A small image classifier, trained from scratch: 197500 training examples.
Rows from block 4 of a small image classifier, named by matrix and row number. Rows with one number belong to one neuron. Each number is 128 + 24 x the weight over its row's rms, rounded and kept within 0 to 255. All counts start at 0. Numbers have three digits each.
Before each neuron's rows are labels from the 100 images, of 14848, where the neuron reaches its highest value: "patch colour" is the nearest of a few named colours to the mean colour under the peak. Only what is clearly more common there than usual is listed. The data: gratings and oriented noise at many angles and scales. In brackets: how many of the 100.
# fc1: MLP up (model.blocks.4.mlp.fc1.weight, 1152x192), inputs 96-191
# fc2: MLP down (model.blocks.4.mlp.fc2.weight, 192x1152, transposed), outputs 96-191

patch colour: brown (30)
fc1.668:190136092139135164132148124163137115136147155124107169092101116120151143087150179139122122138134121144151152117160080134113122180106177081122138132142130156103144126167123121105106128124149077122164152095135119094101166141129155133079157146126115108137126130094079118121135119148093135101
fc2.668:073128127150137104104133128106178148171113091118108132104144139158097139096146132151142113130137179091136097166076141145125116107132137110127170163123152156157136142155107154156123118125095137117174124145105173121152089154124151130173104150089117102155144113121168114158128133144132093126

patch colour: brown (25)
fc1.526:137168125135095131129104112125120125123128119109121127136107128118145133132129131064158149141144140104136153131089148096150134152134143118091175121124086129097132108099099084159135154085106114133149071118090138119159166108105152116171153125178152145080119112106078082146127140170123133118
fc2.526:156132110119127093153167116128101137108108159152118154124133130166167126140104122113109113142169123152150115120083118146131098161135122142118132093179138093098120110110138117142136126154131134220118134145111126125131157124176127123121131133181093153106112138124129091144131085110127125152

patch colour: brown (27)
fc1.590:133183112093191115148078183119174116115125115102142138119135155144123099101137131124120095112087123131106125134159129106132147128135144100189120121102140143123121135091144135056124095082164121057102181130157133140141107141124125082095106143132107129128111134106144123114113147101130138164
fc2.590:108116161136149177146152108116140148117110125118083135127118141108123145152153158134134161129171171158194123169195155122137103086149102153109066145116142154146145126139164194164115150125150127086105118130121121117129143179154127138132171114119131143133112081120130148117120138135125130122

patch colour: brown (25)
fc1.603:118160112104100149127130111165110149139152117147103122127122136166117145115114165166123151154147116109083139140107080153126100159126167099172155135153127156129130127149152143121093144130135067105138160106101148132153166153135125117095126114158104108135133107138145141142111139124153112144
fc2.603:161127112153096149118135166134136130151148133117134139169158080144141148102151133115099145096099138182164119173131149096128142151120170136120175128136154077138113111146158113102112077154126134125092152168140154142153131119123130135154141083089095145123135134127139123112132100095099089144

patch colour: brown (29)
fc1.404:148156113142097154119132116147141119100143120157130132113119114145126147112144168142143150107148136134142128170172118133101092154107151090168149139173119131125128154172170128088086113136125081128137162093106159123142184120148163104102153124160119130123143094126072106126171147123118140136
fc2.404:149131121147106121111142162140121138119127108103116121143165104117096159096140111138148126101142165116159119140117147123118128143107146121129157162126161141143146140166121180118094111134108142120138138187114174156127089081121190172150106118081117094121112088160128135148118112119106067138

patch colour: brown (37)
fc1.157:141156088133093184143151153159138115124137115132127143112128109118121141083124174148110114103095128134124155164165087152131120156112143092137149145138143125131118173169113137116109109095110095110148179092167144101136181142132146127104146108137109122133142104123122125099161154123101155143
fc2.157:161094115126127103101108141138150119134131084109117158123143145134119156106131112137144147129152170093152102146149172138115125142102134144101138168113146139187147124163136168128091126148107119140152119194111139125122137124105193139147121090081132105128126089132149132138140142087122099157

patch colour: black (39)
fc1.569:139155125107137153120123101122128116117101116170137102135128113133095105146107167123122162147125147141134138121085132138145099146105156093194153114148154087103134170162145171132107154180139129151122158077128108165137130143147101112160134084175112155104135070148116128118100094106162128126
fc2.569:121122103161118137146154192149165080112121138145144154154144105152171166088126175096109128100097138194137120117102119111142137169103136089135166139167144109138116169121100096106113102150070148137093129103123129114145151173136114104127122082162148162150162105092162119143124149090107096104

patch colour: black (36)
fc1.333:115157106121125148108128111130106104123130131162126099130165128120101101130119159104092148137103144137142174110063141114116114160113157088162150103168162078120129175168129173136085137170138134143131134082138099142111102150164104105157146059159106156103135098127120099111108100127158124111
fc2.333:127134113157111139154152168163173099104111151134140132164128098152145155100123127113124157094113128160147138085154128115135154167102139111158159142175159128143116152130077110091139123124086129138106114100140134111131132094147117129110100128156149143113147079112187097141121142105126088125

patch colour: black (30)
fc1.370:110125119102119121118121106125118137153091119174129116116135131134107096148129179085106172140129134128133135134071132129149092132101176104172145091155146111106139144158106165112118167145112102148148146102144099168140129129146108134155158090185096144097127088110099119126110133110161095125
fc2.370:124115121173143138167172143165136092138152158142135136134160111133191151098110135100100153101119141185155134143107144095149137139130133120119161125123164101125104154100120096095103110136137162164105105141113132122139140153124110163139108105157118166139140111100153129166129142120118112124

patch colour: black (42)
fc1.649:146123115137126163113122112128111095117107119106111086125130150126120149148110187132123150156133148119147146137113142092109132177129155124149161142133150123105120151109144172143134161134124156132147120068094124147090157118140142090147136098152121146118139117076085115162077109087138105111
fc2.649:133101100142104151126131120178173135112133106156138102158135112119138118093129164110100170093114123135126151111093121101132135122130141111097164120172179105169126120141103138072173131138115159163087141141155089103121135128129085154118101144118127139146134112134137101146165122069111141099

patch colour: black (34)
fc1.415:139144114127123170123089089139125130122121114148125092139132116126102121152110180127140152149150142153132120115101138131148119151102176088179153140145150103106133175158147159129097152152109116132157142076124127162132130131140088112142123088182086141119131078131102124118112110116163116113
fc2.415:131118101149126127150148167161166103112134134135153134144150107144170164084138168100112149104099121184142106110122140114149140181106128106132171137163162106140096172119111068096117081146068149103108142100110144107156144147136089138130099080125127172132163114109165110158131131088118103114

patch colour: black (36)
fc1.149:138152114108120168118108089153125116126122113149125085129136110113105108145100197119143146150133138130134129118097151120132105150088180094171161138140140105105122170151158185126113133150122106139159155089134126134139153142146089112138137095163097154103122089135093144119090095131164135108
fc2.149:115147101152101139147147158157181117108140113146139142141163109127155186091128167135105150085103148173158096121106110111150154187105146115129156146169142127152111145117112093114112097140077150095102141104109138126154141123145102128152099081114134173140162116101186092138145123075111098106

patch colour: black (29)
fc1.685:140148154094112187100140110160142144126150095167145118134163101138111085118125177120090153120132113132109157127101153137103116156123124129187129111140141119116119169132139143108098148136168109140151138094117116084135148145143130133173148082158110147096127117098083136076115123124175128107
fc2.685:139142097135081154118126102117153145114116141125123138121166103102158196122125150176095125101138150156173084106121095080140132141124139131130152148186154114122133119129114118114119119149080143120110106117099150135148117130107097123142119116118126120164151131118175112138139122080113123139

patch colour: black (29)
fc1.530:154164164099113161108138134131090135153137107144114144109105129095079104110133126097105136144099129107139201153135163086118122127097087134162105141094122129126147174114134135111099121117145135132134136171094087152143112101140103091115159092104142153125160131102112122083086155107163147126
fc2.530:113148132141100154110088122104195164145123139142139133118140113113182123126113195143105142140162173130161094113132113135097139115144153114102137137156149090153145103111114164124156139123143158130107129127139155102148125160124118122151164141127157125145158132144169100117147133131099110100

patch colour: brown (31)
fc1.744:121148095130148108102121110110087108139138125180151136098157114074119154115154101081146168155147144160141123138074057140113119142129099143118135183153117155147153107142127076122130094116116133108122081150110124107146134121152124166139122120116160143111118085165192139109136144138107098113
fc2.744:079140150138140129133173103114150109107139108134139121120159146152133146104162126173124146132124155146156142107132110119135096120105089153119077128136122145103125146106088142099168155074101141145123152124166116143126088139136104148160116141114154117131108145149139120109123169141139141136

patch colour: brown (29)
fc1.14:097131130146131121134120118126133125140126133098129138151117151129127144136126097074127161153131103086161168138084159114161088142125174120123161111118096124104127117124098091158145150134113113158133116101104122126179149095121157138177162111195136147068125121079081108123131134158131118090
fc2.14:132110109157121105151161100128095122123131172160097140130128130175157158131118139128094138150122103161154121110069116144137102155104153140112176114154127100098141090094124119136127115162120138187104136131133113155099145144157110144109097154197108143087101130122130121165143088093115121154

patch colour: brown (26)
fc1.80:177142111156146161111119087107139111110114124120141151136143124088142156056115167128114128141169094122130119156168105117111074137098148107108119164126083158102140163142141164111103107085127059117167120124120102126098172141137113124107153173145099122118101093126105107133173104121114117092
fc2.80:095107106137138090099156099134150106154114098102120129079126154114124162091137153140141142140118193063125117114102130108137109112123104151110110143116123158138138145155139130147114102138079141103174134141122126118139122143117179147153106181104154094156110131116139087154136154146144097119

patch colour: black (25); brown (25)
fc1.513:127093155152134134136133122118121163124134124102136111117145171184140115089120096129126176141132188132143115137113139145162144149134140105158139118080126132127090099092080103137148169152117144104118068084086118132115091107112166155140155110144143160150108160068126120156135105117122094123
fc2.513:128177128149138121141115111133123143095117152140076144114145107126131161112147158105131128101161128142150153150173130150127115104104107128096143119116200113142107146126118122107166116142108114106083136098144150083079103095142147134128110125194083141113102152106118120131120089088098113104

patch colour: black (25)
fc1.345:093140138108123122096133108116113112136111093180128122145151132136112103125129179108083149134138142161130143124098083156143117101126137097161140117142159109129146167161129183135083146149135172107102143070139116127164143146136088089148119074164180158111133099132112103149132102112143136122
fc2.345:145104096133118135138133161127164098151131137151154127163132086117189186114132196133113125135109143167149112111126137114133150147100149136128124135153134095151116122122112129083143114145116186127075116086155156139160152129153128125137130129124128110147151123114148145142140124094101129091

patch colour: black (38)
fc1.213:142157143106114148105142162148126139130120132123116130148152138122120101112117158126108107158118118101151194141096124100133123123122107131151140150121142113159139143111143190084087091139131118154128130108152111142153113137173095092128137077145132149125109073128126088098125138108178116114
fc2.213:143108117134103140139123114117155105157137149139144170152138100128141147114158140143122188161138158137156123120167108138107158124112121123127112105146122072182130125145101116117132126127162164105079138111168142084162153098148145084136110143102177144129149132148165098091110166106105156100

patch colour: brown (29)
fc1.391:118103107089095153095148154152195122097133146118084145132122084120174138150138142189143139131081152093131111144139153131168114125115125170155107162144170116141098081106128175188146119123137151107125143096105138135159116121147140111093142120146152148127117137138093092110117155106143094119
fc2.391:141119096146164114147107085122187099112156103115137098126143141121106123101154129151100161114112137131156104112082105115107140116156169115130178147159118144118101148148107136109182122139146142140103133155190096113136119095106090118113114194108133086167135138138133148104160140117073128120